config.yaml
encoder_arch: "resnext"
text_encoder_layers: 12
text_encoder_kv_group_size: 2
epochs: 16.0
lr_schedule: "constant"
Rows from block 12 of the image encoder, named by matrix and row number. Each number is 128 + 24 x the weight over its row's rms, rounded and kept within 0 to 255. All counts start at 0. Numbers have three digits each.
# convs0: reduce pointwise conv (encoder.blocks.12.convs.0.weight, 192x384x1x1), inputs 0-47
convs0.0:154113104153139082111133159158137141128107100080091147121117127145089107127122098125108084125116126117131144147124131116142157148156117093166135
convs0.1:107116107138120111175142145144107127126102103123100127118136106142155064094125138097130132148118149120112118094136141157115120134114118130128129
convs0.2:135125087153115140121093100151098133129132109090142103135115128139115152116102075158086151194124162119161137112155148107154114142137108114117142
convs0.3:155090149141125128121124145150124175125075141143167084150113178150155124117105137101085107159181103125101133102138103121124155130169164131077132
convs0.4:161140149125098132109128147117151119125148136154110147145135126189147107156118145131080130146183132078164159147127164165144141139144126133135092
convs0.5:105133137138152134130112101125086123142159175131093159106124200152088130126127160123104126117073146142126145130131118077112092136150123165131110
convs0.6:150133144148116131134138186171177154086195140077135116128159144172138109112128137141136115130149128102109095152134162155140139131127159138151167
convs0.7:128161105139150132124130145126139107124118129135097126138143117153123141161158137097146116135117083137087121125121144147115109093123121112078096
convs0.8:142152116131132114133142098122173115133189149133130166128140140141160108111154095135187143140107119168122171144099123068147140106101120117111123
convs0.9:138114129107107122121117163073140077129138107158097122127135100144148122151104131121098126123137107123141121115109092117104169141144115125166076
convs0.10:212166126116135153142151166117124146160148134141171130099108115108111100123140136115146112174110174123132172091125088121180134127148121097122126
convs0.11:108146108121144129110097140122142114097128136125103121137135124141122147127164143131116126134167163100091092155088086142117123113118114109117075
convs0.12:127141120084141096104118086119124140131123104190108140126128094118123126132133184120045098155123146152126115139139133148162110150155117129130132
convs0.13:102125103132118121100153061123145057122100119137132121104115128147111132171148124137126135118106168103171173133087088139201101113144113084170113
convs0.14:194118154079111133170120169139106127139112127123143115120138132141130118160130149129057068143138075135163169152122065120164113130096126105080122
convs0.15:117109141101114154111154127114088129123131159165129104124118124107128118119124186112132116142133148135163161203137136187123139134143118156117154
convs0.16:141170222145083115114135128099099143140154145116128133123136098104122095129134169122159134140109104166120129102175151147186082121104184160164171
convs0.17:111132140127121110145112108080149202124126104138116164180132138132145117116140093091132121124107143131117143116114124120116096149109126121107118
convs0.18:131137135162143121093179102120112091176122136147096126109143142126112108134130155116100147120181147090090121107086114100120123127147121096111118
convs0.19:151112131128103150128157085133164127154106136132094139103092125173138155127121149103114105148138098140064104133135110121103121142104112117123137
convs0.20:138139095143152103092205150134087154152126097125113127138140114184112127135117122137113115142178128108174134133148157151125126141175123097148155
convs0.21:124146114124134118130121095116143109117146098145120118091152120127091108091134132122112152183139161120092109109085119107139118146118132106149146
convs0.22:126128158169109129125139126119106130153118101131121118128119096206099126126067099104091148133151150179108093139141114130137127105098114141091119
convs0.23:141155105127138140138141137099125124148112102135165114108092132117097125144144081133119136155133137181138128177129131142158123143107136153135154
convs0.24:121147122120110127133126138146147103122163084182136146188113102110096121116194129112095158121095117150128142087124144151079155111103132126156129
convs0.25:114158131155094143127136084143114115115109098139127102148132112143178111111135141111164144149127157094121124119141161100119136133171110128166131
convs0.26:128097142171137119075087113116124106158164142131094145110117121116126089115136119121119115171123142202152126170131119131085132103110098139155139
convs0.27:125127135091149111113137148099129142141149153117129129120120134132108119115103118169175179122182096141107110135176103151126128114135120154124160
convs0.28:138117114111115133142105071145112146137129123106086145158131090125119132110131077119099150133118149191131081143118145112143084142134104130063101
convs0.29:141144100143106154131113123133103109119111099129125163147114155172117111112116076133126137095130141150144108100131118137126131133158151103118097
convs0.30:111132141109099135105084141157129124107125123104144116137142121177116099124178117135125089144155102133086175163159095122128128118156114125130113
convs0.31:105126093171105111118133131124110114127146130151116160120153239152107102142144151098139132118121153136121129137111113120112170139143132109094116
convs0.32:129127113131162102087131143101077154183121144113182123131145116163142165141135122116128128091074101111107090113107112119132122137162134105106134
convs0.33:112122126152102128100110110121091096097101123125092136113123119118113113152140112136166107118137127119134175174129122132100107147142126076080131
convs0.34:081114117162094153096161095116130118102111131154161150144124107157127107136155152101131134100209110176104106174095114118141138106128130124132089
convs0.35:136105126130111109144129192136119137141134147119080121136125111101138138111134140090080154089113095154129147175159099117123061111163108120104102
convs0.36:099113186148136117156129130151134114128137131116106102132126126126122124147106083158166122087122188174135103107142101134100159139128112129108135
convs0.37:103122117158152129154166155103135109112103139163101155106100129130115147091126137112112141125148121154115106125120152104098078123106121111149123
convs0.38:102082100116118092141095143135172135106125119110138131135131133107131211132111121126108150125105140111111103116124124138151106123084132134129134
convs0.39:123104137118113147129141097104111128216137134154120093136136101154131117065119123134122131122150150164143071155107105153213123141118141121146124
convs0.40:105102141154145116117199151107120109127108119124112140101164130140154128122158097174136094119144195118147101137105111093113096109099138113147123
convs0.41:107132115114141109145102098135157100146127131123118108101119118145118099127151095132111133120125129141191118123132117108154136116085121127127124
convs0.42:138127100128184149130165157130146072069072100136105118126117131171096132148121114105119115101237109116159134109144128136093111118114120099098133
convs0.43:129113126117149144097106115148118080126099127124124117096117118128137028122107120116151138116105143128164149110117130132136104147113142125109145
convs0.44:139109111159115114099108097140136109154113110120133144077096140094086081147144148121132094170168136151100144104147120114133151123140140120143100
convs0.45:105120096135111124141195098091127118149143116124111150089097105087128188152091149128090114091104118133106194132141103111112131122146100135130131
convs0.46:112162116111124151153173120149084089125181089164125114131112082098126121099162124140106122116178080147106098101139121117126142101151153123156117
convs0.47:102142102106125132126117106126114139153125067109113147166132120127149150133136143109036152141127141166150087108078123092102119154136141104170130
convs0.48:110125146131113178111101122110119116132118104117118143157132112144109159144111124114092134099140107118104101089160142128126132143116113112142113
convs0.49:113111130120141139118151152105140144212103167134127144112123137100105160147127112109121100136105091173145153157081101112137113122098136162135099
convs0.50:120159129132124144188125098101157132169122130130102108164116138138115135127126112129130151153106105148124132122133173124142146109099151120128106
convs0.51:145142131118116141121112119105114130139110151118158143143124219108120103142091123112111114115102121125055121145139100128097089126153130110115151
convs0.52:127117139112097101174125147084155123105118136100154148119157105131132119114123141148116091155123119133134083162156122145106152097126120075170124
convs0.53:107155130110142137096118105123077133105161074110134144145100090115095163161134122150117117150135152218087121167100166153087093112132134107104120
convs0.54:136132115127109124136147117171130098171153127114135096087187127133102144156132131103105118142109082119091131118113082152071126136143133101129096
convs0.55:096124113133106113144126168143101161164124108141179089160151161105101121132158114089121141107150118141132118110128101130117114119166112139153120
convs0.56:153152136122156095131119129137098133115169106115121120123101117157142134158150113116120109149166133122131113121147126138130087134111111148138096
convs0.57:119135153152103083105103117144117125097120128172123147126163132138113163151123123128104106122138144143063129116113108101124125100154120084074108
convs0.58:113097118113129119123127169124105152072093115166163155130137137124123089134166127127121111146125120134143129127139100129129094156156135102166131
convs0.59:125133122124140145131213120096124121138139125131119127136132139149092086087130097127113116120174116124124141168136118120091137129109138100121136
convs0.60:137180124137128176129132102115108157131137087154162166096099105131131112160113162105110121110092128127078156127160104109134148128126129096134145
convs0.61:131183122139120104107139116147138110113101103108136151129088144120126121135135107136149083133104108163192112134121154162132132084084118144113124
convs0.62:122112106123104165109122137106136079108110157195094135158128115154108138097105158135145111129146139126132128106149118106112083093171153129129141
convs0.63:138141160104107150117096099168125141079122156141153110138134099173109153108123098138133122157113129151182129136176117124137108078072123146135117
convs0.64:139137120130159111154190139103124131140130101101126127128146160133114087101116116113112126175173186148097180165114151129131152131132159122122133
convs0.65:093140132153088145113098131150155113114097122111116110125160141076139148097127129152152125108100119110115142108147133135093118114192135126088135
convs0.66:132111119119116172137146140163133135129132100132121119129117131139113150129117134137131161120127158145094118093162118121143183111157140133123138
convs0.67:154138121131131123139121148187118160116133135104141123142150113155100160136142080129150126104168127154125097104158106107137093105117113139123138
convs0.68:146125075125110123137114143110117162091155134091130103141114084152146096171155109122144111139095123135147137110127179120115118150108105116101173
convs0.69:141126127110111136177103089134168117122066160124147139120139103134145100121161155140129126118156159136097126108110128113141123097132133139108117
convs0.70:134131117139120105120150107111130107123155119152111117132127101134122123114137129145120134130130142112144125140174137124148148132170188120140133
convs0.71:097123144140120121107114107160127114126067123103206076170123106112129134130140117146140172108138129121115123122113124138180138128179117155109126
convs0.72:104112114124147118139125132119144088132113131143164129084137106111137138139121107106159152120119113131077136080150104129090157143146157127116101
convs0.73:088094099132086129139137127107114111146131130120100110109144137090128159127140121132106129092080134099119138131137113105070115101141152129110104
convs0.74:072104143128129159113150138073168108130152129144117160125134165131133181135102093117107170100080100163098122097143090121120133152130126107131125
convs0.75:138129152124154127117083103089134147124108131150149144118114141140120073110106123131119117121112127119097096162161106135112121116126128151135117
convs0.76:147121127108131115136076147115096150130144135094111122121153151077120162154163148112106110172127134120133126161121129118136159115134112104135142
convs0.77:129140113144133110129165084091106162060106205119180142133127081161137163184126157137143164104181092135102090122138119138133117132123102144134142
convs0.78:131106119119132114144137181088135128090112105118155112138134108159120108141129113104149116137113102116110131113089116119109143149103112127125137
convs0.79:110106116145144150128086088111123128177130147139113145106143134153095205101113101122115103144142125135171143138086117142116113141137131144110125
convs0.80:071134108135128111139168087155098120058102130146151124088142122149103097100109122110106126117240144125100157118173128113118122142076135122136105
convs0.81:096133127123118109143134069133125149146153122159129141127128146123104096132124152115107145169108143118152121140127151103131116139112126136128062
convs0.82:145147125103161159100129125158087063116120127182137088134091111111135126120127070123135129139123174096159129116153167121116138131149089122169140
convs0.83:075133159120139111111132046173127092148128121114114124128128134137076123140096125113118111105138142154094087100093129131128141161140130127129140
convs0.84:129104127106105098125093112114120097133151127156127100116096127112128113125117115093155096163116127135118167120177118126104109155136133089166121
convs0.85:169108144140168157136130135138112130094133155167119143140129132107092109159130101122123097108171162121115118181124151130145120099146130100133127
convs0.86:150124113135119102115150148087087086131107166114112109112151143150137080116142153146162128086089128137143115151118095137133069130153148121130132
convs0.87:108137130122124137150120188092125155128130109140119119135128106085142136117095150105136144125132107124136152140094097093117114123092135126103130
convs0.88:104127147130135106117102153150113115102156140107129144138104116107144144113125128133130134094109076144093158096102114133093093121139171124155083
convs0.89:133145115132123117100098161137107146128094172125111159122121138168146126195143147120131148120151136079089170159171143116142126144138117105115128
convs0.90:122130117146181124131161163134149134107120138155070106093181140100130132095146194104100094090100121147151120094136135151146133124190152102112155
convs0.91:160144131083180121138213141146165113177103123145110130079129127100100113186163130126122163114180083149116107107127118107084129149110137145153135
convs0.92:141108130126139130158119108117111127111133110119090122108116121139100186144131133118155127135117129123129159153101128114116154090120152142074106
convs0.93:116133125132156108158199127135125164165121146099142135132138098209114168148128102138095127111188131088131153131131120115098142145133123129121121
convs0.94:101121154121100159091126110110129117110113146147126133093135130111111191122121155096093097122110107128173139162073142119132140110089124134152137
convs0.95:096117126100137143124145164142113127136160179076160153177148146158110112129146107125147078137137109193148122144125089141123143135113139122120158
convs0.96:106127117129113116136130115076123172134096141127160118127178132142120075147123100075158127104183097138155148148128073139118113113147133095135163
convs0.97:118060140186073126111137100141173076157129121166111144137146138154136136117112082115122127097104170181089155154117146130074093149138155150139091
convs0.98:145135134135124131160152127138143103112187157076183123091170094110089114136113134125125148122128106104114117129151106130112123118145133130134112
convs0.99:125137124139149115128144103126127095111142117228101108112090100136147095123112091157127139099112106141137142129135179161121170127179136117137142
convs0.100:103130132126113143098134146121122105137140136198150122143156154148109138111123105106070122106125149102146139118141118131128141134181176133104144
convs0.101:139093116149120103158117114106104090136140142195088108131105128117125114125145084076128148138162152125125091145119177116132113125128144137142115
convs0.102:128130138144083115117117183132115106124110136161111103125064093145129137137140123155162134094112158159111119140153137135133114100126112101128135
convs0.103:150151092103213152155202125135164120134119110140143107108121121111126140143142102135145120121146126115148138136099125126096123139131124123143145
convs0.104:114122126134117107079135110127103103109150076082116135175140116089128166116134092153102094120139159100080142123092150112095155131117106114123123
convs0.105:142122124116153133090155151141126140106097149161202125174082137106083128154118126114092143116132150117110137144135155133120084116188124131149106
convs0.106:135140120133086096120157139131147175120113082135193111143125109112113122081121116114084127146090077124107157133138131111119110132176104135108115
convs0.107:116178166120119140131147107136139149128123147114044121143109112111110131118125117132142114094141150120120140113120181137135091108096080142131114
convs0.108:128158113132173109116136117117172128111157141132134093106149109170127191107116113112088103134120118112146098143112102130111087117114126088136127
convs0.109:157096090113143117099141138111180132123123139142112140112161126101119103115145130095117150128164115115080140125130114107113123125131115143112101
convs0.110:113097137113139146141129125183134121141091123117124132135113112130089195142112093121127148140142094131125143110168104119133144162133100104126151
convs0.111:140144106130179133138122136141119093127126119143110128085098118080129146110139124116125107103123138192102135124088097123119163121115147164115124
convs0.112:112117117131110122118103109158142139126130131112108155123151094147165123122099105132170138138154159157139164109161124109118154127150142148160135
convs0.113:179113107141124101133114107135146123022112130147118105135144124140129143104131141140132167114177138150173133134120130116108149116124150105146142
convs0.114:154139144096132113113153081118097104066098121119103141116163129157105152124126146106133156116158128094109159151138150135084134134155120129129114
convs0.115:143102107160125114162121124150119114142194110115153141132160132132209108099108126141134100119135174125142130128100125110114150127139142080109103
convs0.116:130119161132120131142166140136140113119099131147091120107129140141117118117124092155148165133128138178167139137110108133130119136087080112139106
convs0.117:122128132147150144145115137132126147136135082129082153119105203091105119129117094130099116136103100130153075108161137142129159138114136104123105
convs0.118:165118167117156101100139163167125153141109142107125136146041154122132166161125152136111125140125115112089135157149097097108123130137150089107090
convs0.119:112127171166119093129109163138100173102123124109114118125101182107114150154143137098120140169127136120176109112146117127103096148114119140185119
convs0.120:101123129111116133136100078087135112127126120098115141082117109116174169140127127156107134148102121135155156103113089157160112122120108115172067
convs0.121:118155171096144121124100150185142144126101125129123064164131103113137138166120107118159126097146180064121098144117100129091110108156120103124110
convs0.122:152112104149097130105145125101153100137110117148117113109121116132172150116143177119117154146134120108138139142107146168129137114089116091155124
convs0.123:120110123152160114110151127125133139114138170099102153140114165124086104126173099154149130141157104107115150130105135117139175116141134146147143
convs0.124:112107191142117156129150124094117096119167158131100114119118129134101137129141112095087121158145130128124162102070117150109119136139125127235186
convs0.125:128111216170141117129140098103143096132148106146119132096121150122098122113144156120145106157120116148124152126122123159122137110171111112148119
convs0.126:102141135145126142123119178122179176123117135078130098122117097128135116118134096107161097150154102142163113123127130094173146109151183144058126
convs0.127:133096119171137129141125078090120107127088126142142073117154148123076154129121102090144134121125124127128073181123161090137118133105114152125137
convs0.128:126144101155182158121113156179135124158153131145120088132111156153131105136147184124157132150127137081146167102116141125165137147144115137170075
convs0.129:114152090114140117101129070125092133155104149112095151115124106123125117162142141140154073118093101078079132120138080126104121142110109096083178
convs0.130:117096110130103147134130122155154129122126138118118144160162142124119127144188154118091169133135171140140109148121121134134165100109135138094122
convs0.131:145146116087075136145143108049111079117091150112102103115120127133166127125135127133133146103129156144138143149129119157165105136130125138102161
convs0.132:160141133134126131147118122100131135136126102112135155107121132113132135113110128102123123178108132141102140132128101101100162122123122109150110
convs0.133:113149132152070168139112158117140136125152132120115109088132084109089128123117176115121169143125113148121088120138152153092097102160187111093132
convs0.134:091120136093116167123119133103156149129139103106132135123110097150153122123118108112149093119114104086093155113131121200143143135125119168173086
convs0.135:115131097117174147107124091071090082131120150134090127112124121119120115126106161178087131132134150119121129115127105148157139143101150122129137
convs0.136:100119153135168147125110140165114152111101110118122133170125147162127123123147123149123136150128165094169116082083164136162110096142167139163159
convs0.137:143119165125119128109113137111183131122154146100108102134125097111112130113096124114140121113124118080092132100131142120139122146091155171176124
convs0.138:117121126133110170160109129127147154117129141156134130121147106127119130129101136171137136068169109135128147139127152137195117136110096167125116
convs0.139:120154147119161125099156084123123114135100135112137122143099151132137109109109085148098141133121101141103127126120142135106104141122146090106134
convs0.140:113141107090114139107134112116063106135111183177097117150094131119186114119180153110113149124130119137137146109124125156095091161124238108110100
convs0.141:141131107104136118111125109167128115134106159115123120109107101130102135121168086155095134114151125135126087148112116098092142154112219047131155
convs0.142:135137160126108095156153135135172137133144145118141120130144119131152118121117105088098104142107128106129152118143127147127127133131134154183091
convs0.143:143160110115111137102088110108163152129125121116118114108110122112083127145168128119094123152130113156119106112117120147135041134079137123096073
convs0.144:113092106140078165137166128105138138116137137170118093139210139104126100125146117060142089135142149115105102123125170106138099134166169147129139
convs0.145:129118113110121119128166116179108155133120116144122115136125130155110151115139124145105110134063142111118146125108126115127149139141136115145083
convs0.146:119172116096086143158144154122109150147140157152119141212123081145141092133134124114102113145124172172070122117104155142137090132104107111105125
convs0.147:118125164123082111131085088143145095133113148147180108114216101108111142095134112073115098128148152103103113105129148126094075143148156111096114
convs0.148:124136148124103116115129094114148089137136141087141118089130098128101078134131120118108159158111090099111134102121106122099088132122100133174119
convs0.149:140095115099152140124144121093159123121108125144122130113153122129176128104143136114128097108145111168149123096145172139142126090111119116129136
convs0.150:132150091118136090132130148132109172128127121095180120185108135113143096103126129124125097110124150155159128104150129117129062117063092121122101
convs0.151:143144139170184121142143147115115114081167129161140133154159126166148183131125166131137119141167135127106131145108133125142152120136108154085133
convs0.152:100111145166123118123121137125115098143113097142103183133114135113091098153127103121137172137113142107116152090146116104111113140126125111063050
convs0.153:130130112087150125109162143128118138128146129145139129180133064110118143115122100131130120116138177097151111093124114147115133131105094105133119
convs0.154:100116155114115122090119091123142116145110126104090100140121142117127131142107099105107114122124137149145102134100154149102130128160166124088131
convs0.155:135154120117110157179085061123118143121152142127207133153132166161104146114148163108122099118093151099102136139125106141107116138140123146117100
convs0.156:120131132133108130179141148097125135099124118069153158108111152115108136100149144175085196117123139088121184120085117152122204159095092121084108
convs0.157:096116127121172154111147140117123148200147129126116158128119125129089117123129132110118082130158142127087141095119126125105108125106113135157139
convs0.158:109145166108135123110119119120074144168157120111142137125105120127121110147100110155136141136131082098144142130136161156117116180137091155097144
convs0.159:121109123093137146125130136072113127121107142147118111102106114141134159121090100084102092145101108140149107105129154134156114139119145131195116
convs0.160:105144134137134140150122105156097113125144170088178136135166162144123092119138153172137167168152142092093209149095129167108139137112126116186164
convs0.161:163121102144156100161147170120101123151123125127107120175081113126128123096143145121133109099155142114161104132094116118141153110098079104135144
convs0.162:099116084174092111110111115186101136080131137116090110133117093129143149107114129112181114168137173137159182138113134166135144147111111111112155
convs0.163:151132126159189135155111125109146111131105116135171149128118128128129132138101149194121138187129126132161189167061155136123139149182146146110133
convs0.164:130113130138097182133141113158102113096083123125103167125124186142137129106117085149129121094102117064127099093105103132104124126163089085139094
convs0.165:088136083148097127148134133188148114148101123131140122090112106117105123129134148144117118101167133136145100128166175120108131148140137119139133
convs0.166:105128134106139131138127131158106152138124136098162145146135098132114118119129078127144123145154108150190140137121118090091115105133130153082092
convs0.167:091145126149110117101105182095131123146114146124142123149094157140089140125131118095144124106112093132039105158139183122097092147148141126122130
convs0.168:125137112131121137138121103132118121066133133123112132169137142122120180142146112084071098160069140155116100099111133109117118124158120108126137
convs0.169:119112129133121118121126127131122163030142129105119122126137151109142185126120134129099151099121103122098116123166126120113141158107128133137142
convs0.170:126138109125139170126160128139173090094155121094104132109125152109107118123142120120122124161105122154105140124173132125131140120117137120118119
convs0.171:136085130109087133114108089096120113128101110113097105124129117128086123142165167138088099138123142152124089106141108169135097124173105115105114
convs0.172:144115120136107137119115123140073115136151111140115129125146073137077156148147141105103134140072147165101173136107115176112065131103103111176099
convs0.173:168132108123123114133189181114153169088150121152115132120106130101166092176148147134135133123152151120157135122082147117112158119138113109124141
convs0.174:112116159139122133091102120177087113153159110179132127112115170138109133127119105138131090157144150131153056097121116122094132157144113129107113
convs0.175:111140126157160154129151083119153064095103085122149138114113093147134083127112099110137157117133113126094108112098098108101101117138122109137102
convs0.176:148096104130130126125127126125138159087137130083123118101145142100110166147119101104130132115077088127134143138149119136101107113134134110102125
convs0.177:151144110144160117134096120114125135150146178109143098154100121145102148127113126125104131127163090096140064148160137129139096120139126117140147
convs0.178:137147108132122124164174156112107125117121132125130111132130153097113173120139132156094115121103149128161134154148112181092166119099135086082115
convs0.179:113105114101138158134102122116143066126164125161121107104155134107095129110147114129092117160134149150102163104144125158105097156074105119109099
convs0.180:137139129143123149105114131128102145152123084104114130121113121132153111102126155136127191166115162145084134067156132114120158161123153110101160
convs0.181:140148123118131131105110113155099153136081143162194109092169145102124149154103111127122119136135130141109140151151092131121097149141122120170096
convs0.182:113150095127155128111108155120072150097140129122139143117114141151167126122147205111081070092092127137128155156172134145114107162124144118107165
convs0.183:154152090127170115138152106151117128074121118158134127144155144143169133105110181156132122132132109152144171138165137126147151156127129136125111
convs0.184:156093135114157126135130151125087092072158119107121109168144178153140117129150122097128166142116157083156161130125095114156111096156141108146128
convs0.185:116140113107184138123139134141132143158236112127142161133135129103159094128121167150120130143124085136136146101139144154087139151092142114125117
convs0.186:104164103099147118137151150130097076118125176146126107091111135159116097134165145144126099134111136126148129153125143162146116138138159124165111
convs0.187:114135124136138105121110126103109136152115112121126123094152123124113115146133140073099097103166103180098118165073136102078124134121132128125110
convs0.188:126166129142086123121089104117147143132134139180134163163149130151206116146134166136139130150113123154128183187125115113156152147164140099144105
convs0.189:136153141106094127134127103125103117132151181117153148082144102113162141148106142134096141134157129126171167130109115155160111134152148113130129
convs0.190:134162129133145114140122160098152090166140151137165126097147164160126124150111150135132113119172133205146145150125114134132108104107141110136061
convs0.191:100148129117110133129148100121122105114157132123158142098152101164127190111111166082104130098110136138136105129144160127146127124106095121113104